Weights of a small encoder-decoder audio transcriber: encoder norm batchnorm, trained on babble in 24 made-up languages, each with its own sounds, syllables and stress or tones, from a formant synthesiser.
Rows from block 8 of the audio encoder of a small encoder-decoder audio transcriber, named by matrix and row number. Rows with one number belong to one channel. Each number is 128 + 24 x the weight over its row's rms, rounded and kept within 0 to 255. All counts start at 0. Numbers have three digits each.
After each channel's rows are labels from the 100 clips, of 14976, where the channel reaches its highest value: "responds to" is what is common among them. Only what is clearly more common there than usual is listed. The data: babble in 24 made-up languages, each with its own sounds, syllables and stress or tones, from a formant synthesiser. In brackets: how many of the 100.
# convs0: first width-5 conv (encoder.blocks.8.convs.0.weight, 208x208x5, each kernel summed), inputs 0-207
# convs1: second width-5 conv (encoder.blocks.8.convs.1.weight, 208x208x5, transposed, each kernel summed), outputs 0-207

convs0.195:122124121145112153166125155136155144137141117143144105142136167154132097132112130162098149137131157131090127166170109144099140130141112133121163138144088135105133122122153135140127087104112164153137131143099150119083121103103094114179112106131099128143138104130117106092144153155122143115085170134095084089108099120114092157167116136139116116101196138163117159126110100107135069127121075153132137142142133128156142135100135118121135123127122107139122115143109116098136138114100146144099115126103125141127071163056124130134093137119068095142134135154109147116121174112098104123093093155136145137167158160067083123085124131139
convs1.195:140134153108122142153127155121147125094129119113094103122116131137150170137087176129121119123118111116103121114116096116167121071154102078086140152168125153118166111134078170105137129144101105125088143146120093120122111134094109189112133127109084148104128127128108151159091183121157124144135107038075087122133121123147145100083145137127126157109127109120129118087104099146132140109141129108118128121165113093112135102158122154133152137110126116126117139162133115115141179175097084107107149133109113130136110132116153122138092119098085132150124096135100123160130132136114130099147105133117165175135174151117112101120099111097
responds to: /ç/ (54); /k˭/ (45); /ɛ/ (44); /g/ (35)

convs0.0:158144132119105115160075131150112132125117132099125185125132108118094159114102177117102150120144132125113101107130110151113135101150068113100079108136136055126101119133105082088104122100096137111127125101126148136104094148130118078129138112104151160089105087143122115148158158099095148071122098127150076112123142116107154096150157103137135114122175102141148126092117117136100136099142100109110109135109139146120111105128189105099145115083121091113137118089156134156120129083138130118101128113134112115094133130131171121129144144108105116109125130159121142083098144127115110126153086130106180122145166141135099104090117117141
convs1.0:131105118117105150125161145137104090123116122091135123110141103173063149121142191122118152088145138155115166143116102113165142129124148092088128102145158119142121135159086105116138180140130107134137106181127113141121115143080151114108158127119111136147139130112161134117133142123090149141138111128167119154106099094120165133125136142132088113127103112146162120173069075133121177150143113087165131131144095131150150098140173115105152136141101140128113135195117125139139127134176128124136123140113166145133182110147147132157111107120119126151144118143097111144126148117113121094129124111123192115099182170096127140093127102110
responds to: /ts/ (64); /t/ (31)

convs0.140:099176151124156152125136166145132126121144135114147167158141158122092131122123132069112163130153137111148119134130109089131116124138087118161109089110129086110140090134123141088141147132136112129152173130119116133113157147120112134128212089149116140170112146136082106142141127143093083161121105160125123088152149103115138128160148112103139100126110207114120080127106131092107124130099195160131129101118162111140112151128152152165169113125130132130131154109112129128159129111139098135120144177121162134074116104111136125133092162151122116146153139129144127116143170169121105122117151107164157156095141125143136146162159155110
convs1.140:154149181133114136109151167145106133103138139105108115142107130104118103108099119153130122108098166102095158097114123104114111086138107120147135126111113108156149143092163118104128138110165116126127139179134121163143152141115118149117102100162103116166126132165081118140160166178064117125117113111119081093109115081088128085095107143124114176104073147100126097103136103125110126119152116138180084150125132116114092116132102149143145106160130138081111111157129111114087135137099134132120144115107172148117112154126128133143103145133093100100125131195134122091149134136154123093110120112121162126134161138120130128150121096067
responds to: /ts/ (56); /ɑ̃/ (52); /aʊ/ (48); /ð/ (43)

convs0.4:113118119131138111144144097106108139152089124120130193112148137114117117098148156132137129137205160171112136120145088161148168083106153175136099099097153154106099106147168100144130113094131152092107146136128124086139100137140127136143105149093170144124119101085122109171131137113111157108153105136129174171156129138145121142102140125165093169134088141140127148178104126111087159136157113141149143147120120138120135130102142119114141114113148137135162147175144143126125121127101149078155100118132103154170143171135138124128154113114130151117121129164136131119106129182140094092150184105129141118122118110129100102132191146102
convs1.4:114120084103152110136136129109130140140100112146149136123106081128123156084119149110129129108147147137144108162135124120134112129128104146151093122154103117105143109084109145129123149129114097172104124153104104109172123119104079158090154135126093108141117117114132084114087102084184125105108138107135141147133158121109142128113147111150112133150114101142090134158112115111128096120198111116137126135183087090171126092131158120135118097090131085122079127128188104122094166130129129105118117112135148110132140150094121110091133098087133167147161108101133164129095069121087120134136116111159156140127108101128128171101097081142
responds to: /eɪ/ (31)

convs0.166:131108121108145121132145090118100107107103071117176051119123093159162107095106143148143149116130112111133154106128131128166103132144118167149171164088118141124112106106100128112139121134153135114113102157130126174121161057100133143139058129098105105168108151083094121147158059103151145112142081131140108145102102115112112118100092182102128104133089128134110109109094122074131154131115143120111123106124123131122135114144076161144148157147131106090114131111160098102155135114121154140112144124142115108139110117135140118145106156116119120119127113159124131144090148086107156157161109140132109136156140137138125108125141166132
convs1.166:122116125169104143102190107213082160138144142140137106122119099137134087151147108122124124149130095185146131129133129149130102155095135092127116167120126132117167111164147146131136116111115109121132136123109131187137161106127131125158079135135107124143148091126146102101119113130098110112123150151133154085151119122087104149143124141157113120112161095109138130121137160144091168128117194116147153155135145150141151170142112164156111152150108189122149170090120150130132107131145149156142119148103128165142107132098094078107155085105143087117125125109069152123150141100127120135117107080129128126123141124095142127150095119117
responds to: /t˭/ (50); /oʊ/ (30)

convs0.192:160145114150072158147124121129130148155122113101124151080164143100157108128148165165122130165097130125096145120105109116142103120129112182101122116104137130134137071149144149119086079130092127167133171102098133139102094161165091126158120147099124105132088136114127117112124151115146101104113115110111087130117113121136100091113109104142124129110138188143143127092171099133103126101087102125096137138133125114099154098132090143119093153111094085115129090154174147129062149122122140116121129167124115112113142138117107188121104131126115140101121129163117125131163155112140099131093111126119157127133141105154126110095161061129
convs1.192:130145132101130108139126114129116087098121126127111120098137143100085142124123183087107144138144150145086176137117130106116119115131142164120089157158112184084097125172157131092065129111126115126117158110138106152131144100086075144093118160129125116139133112116140123088096134115118133081093160124094144090126147133172119135133164099122122129109123150116118110106102087117093105126167142150111123111152132154124156097122097115170151110155111105126092172160149111129113117135120160138104139118123075135073194161144150112137120105154136151149145110135131118149142106116095132135136149128126193126093104093126152137088117117124
responds to: /ç/ (73); /ɔɪ/ (52); /y/ (49)

convs0.181:118163105141122158115112088123106140126123101106144129151148159099160115107103127124141169086153131093169157104181141145079098089093083128135091104159098127123122140139144148111128112137153115122131136122111108160128114174120133122134193130129158167124152108142119137146175133116163133127135121100137114111134130155120138155156170119155156128128140117107148097097139120093159147149149113138153142144113156151136140121145155153178149144137170112116099134118139120115140105090140134092131177115130130083094140154115154138100094139114089116154125123124121099149124141146085142141117191054117158132112155153094088136128150189151
convs1.181:129087127168119110110154102237105158149124152106102105103135121097100097158173124107116128119078131112125078147149116160129136121123127125118098160179137100152135094158129146117148169105144121119126123145108153202122115134099108108150161116124109145129092108090123094138125131131111124127154060111128124126145117128124131142119128149135097076096121114141126145148127114108098144157106169142128124132141112141147114137117140153132130120118098141149132134134083100160110146133158107098159117106117165171124118145106145095157153080138106084091136121101112117121194133123119150118103115092127103099130148143109128156138096114105
responds to: /eɪ/ (28)

convs0.89:127113126079162113125117163169132125144161164139143103127151134131130131144100113133175115143109135141159140181093078111091108113126131132127144134142146116119150148122137155134124125137199150084143165135125090148131135170116109159123166096134113117172138143086123115096094149144128143203125154135137150120175101112110159098151093129102142132202107168121129114104125120133116119129108146134157125091091117109160065148163116181119124131191166149134131120115142117145136153120150140165101150141106170100089133106148107142154121126173122122143119105132140126146107113149129095106100126125131107136124132147080124111124143107120
convs1.89:117069118103183115113153146151108128163111140119086166122110111131112086126121098159132159100106107110164105177132142088144162108126131099121153128116155093145115135099163090124109157075163115148123113182127125135143125171115111148082165076119122162156102133130144128119105126162129123135113113120152117078148120123157101114072080140131102136107092144126122076110121117105127147147168147141114107110137155080117107139131119151098140119128116132134165077128097174121107154100156131102102128122123152130148137108139108117146131091165145101112156141142144179138121128144135093081118144154122119153085137115107138127149097117115
responds to: /ǃ/ (42); /p/ (40)

convs0.2:183123073113143135128102104118067101126131122130114070140126134139100099134119209122145137131079111097110143140145119097123112203107056147108164145099185111120145121185141160128107123114136147119092124097134135134129095089152137135103139113106137121133145129152155135102116124143141115123120100154127146115155117106130167123130102157129103104101127131111140130085121107108138070136116120087102123103106167120109176139129101139114084147119139106123146129093104143105116143080107111114131134134142124124115089118102119138115157136076092143132141081123121115156095163108128141137129138148122144123136143104134081130087148137115
convs1.2:142142136102110115152124128133117104113121126128095091110139087134108120126115179107114131144127144117110140135138124139072111112149130163171126117165106131085132137164114116104099135150108155137100157157142116107136074093147107167107111121119096136129152120120121153126083123150163125143135126074095160128139156082115165109102146170124154151153155119094108118113090088126113097132138129116108151173186103126143142125128132166115126109141168122134110117180118094137091166134169132081094133137092146115136132139108129104126094139109098100122171093098118142125136091121123133108153105120140183147168182128121112099076112171118
responds to: /ç/ (49); /y/ (35); /ɔɪ/ (30)

convs0.24:154143085091128116112117116137089128156123149161126113103118110124133126134144108146131111065143094096143132139101110163076119127149118117068173144119125110085138096168113142122095142094110076141133106136094118119147126135136104111099058127136098113150132082133144130143119140118204122167107145100133136151085167144120103146087114153135114107141113095122188128131145138119146129134092111093143131119109069080108163113130120112116122147114092104159118112075102112113120134112165157136147114121113137115138118117169125153139125152078142111108115123135121118167110114116150108157145111122063132155133129134145135108121132110094
convs1.24:101126117097114135170131123159081114117124144087120112154100134141110105129086136132107132127104117087109127143123136153155109070148130079076141149113124135125138138147093120134120171112106133108140111133100103146117139172152137170116136123108121122169109145127154136117074124173139184167119119119115145116146142105143117096083173169125107118128157099107152157108142097142133098108106127141149130131122122119098184147099084146168140141173130111184146103163109082131144109138138141123125115137114139148155110081114148144148141154130125146132114115166121121166156143165122084114150106103050131137144113120097129082159116115120
responds to: /t˭/ (79); /ʌ/ (39)

convs0.76:153113116061127160128037131142093149152144149108128131126142104100152170137103086135148130157138114121109156093178123155108142114174110150132082125114155091122108062126101155080092135112123079106126121108164124158124121183140122070129120116107104135123103108149152126096146158135122161095110136120122107114103166138119104104103147140141124152135123104132100107133151099158138108113120117140160124100121077147124163112107139129158149099168107109130137102104140160118140136124155159153091142120142106148119142153095142171136153136091118134137114126113136120122125101103138079096128158107124115133161137089137117096130160111140
convs1.76:081113145072114131127134155170110134064151137102110145108133131099155105128085124132176133117118083136183143156143144120133097108135112095102116160134183120157124147107112153153106117106176127145136156083143159149112116160116126150143178112137064112130113152155156111083132160169142124167186132131092115090143153120185116095116121148145117115118164122115130112141103121106109107126085138126129166129107109108089110112111128108132156126140123123145147112140151166139164149122167171117114156107138072132141121126146139114145150099153169124113123143118127110108154128148122087138123151139135104146144137152095127129160148127094
responds to: /ǃ/ (62); /e/ (46); /p/ (44); /ɛ/ (43)

convs0.189:119171135111137177089183159152109129118122119127166126144117130125177085157145129142107118158172124120134112128117141141172109122129105104101160093122111159149151111134124148112137117098123133142104173143154101179176145128082093127084100113081120160164117106117098123109180125131118082151126122107134141151141117120109135148147168085082102148136061098101140107193144139164155128108103118122126125157157120145102095134103139208128130126133116143116144136128159119125154148111127150145139166109143130121103071122108122160114097122119119122113125108156124140107124132143120112128145165147112120093134114134150152165111103124145
convs1.189:129121163192138111105165095178109159150155160107144158120141106120069099135170108107132113121089127139144088149166110152118145084126118127098124162130097108158113125145144138130159130121108125099136100124108154192124138146099119127169117132162098134147120110118138087117102109121101147102121178173130146116134110140122115168169112112139143113118155083095129130130155118111116129117102164143171123133170174135107099154144127151138125142126056145135131123113109127144137075102136175165159106100125139153127077108112112107112171092118116086098107150104109119115151164104135150115117100096141141128134121108113132140145140121145
responds to: /eɪ/ (27)

convs0.123:135125146116115118046134135103105099132114116124106115107146109093151126142097137126128116148119142116124123087142142122126160122102114150141139089133110119137105117073121136108157107096133145159124127151134141098147118175134140093141059117108114114089114115112077115127159113108122085102134142095124083150125119128129079132108106066133136131163158164103101101127120149124154106090081091155112124142106135130078133120129075125145147146126137114115114148090092135123123132148128103110122095115104106156117079125158143130107089149105162057122134139173105141112158090129117152099149128104122140143114173097092111091147122157119
convs1.123:105162105123102121137121122147099151098147096136133110143144089124145160152135129144127084103155094114124162111171158091172101153113132121125069152108103170153153121108105149071146126107103144157126142118145098116143119098118099100096125151139085102095107141157152128163151180116193126112111123107152106136138141133091127111135109105113072158123115144118120096131098159144143140118121123111132114181096123106132131108122140120097143119105124117104104163181102115126124177144120098083147123142112101144155146096090144117115152138140128132174130108169111156110148120131172114130108144094164085165131154123129116128148135166088
responds to: /ts/ (53); /z/ (46); /ð/ (34)

convs0.128:137139123126113141106126133146147103190145159097135147100124179154144096130143115131122143195120118145141098151123125137129124107109127147137123123130124188112109156104154106145161073117102129111104130142100098124118115156101101127149117097111145125114103122142138143096163126154073091145142166110112115108114125118094101137106103112169141108167109106172107188152138104112115128069124096133108125163162120127129100102117121124095104155134168096110093129135116116151144140161144083140099101147147130109197110148074111156128089098129103132077112106144137125109135136128123134118132167129094109075132145148137103156090136121139
convs1.128:103141110114162096096143133137190127152131120146112172135116124128139149121155140106113123140135110095104084116120095139164149091147108151110124127147113152139112134141090148155123126136106112160095155127135147116115123142101126145140160132105140147103099128099111081152124136104140121111168163129074135081174130114143097156088146118127099126089097160152099201144140138126104106086160173164093149133156086116135130139079171135113145121118107107076112095151169127119091149069157082113119151108100112141151089105132113147137111111141108138127151128114142121123103125124120116110124133136099126090105096140120139151090083096139
responds to: /eɪ/ (33)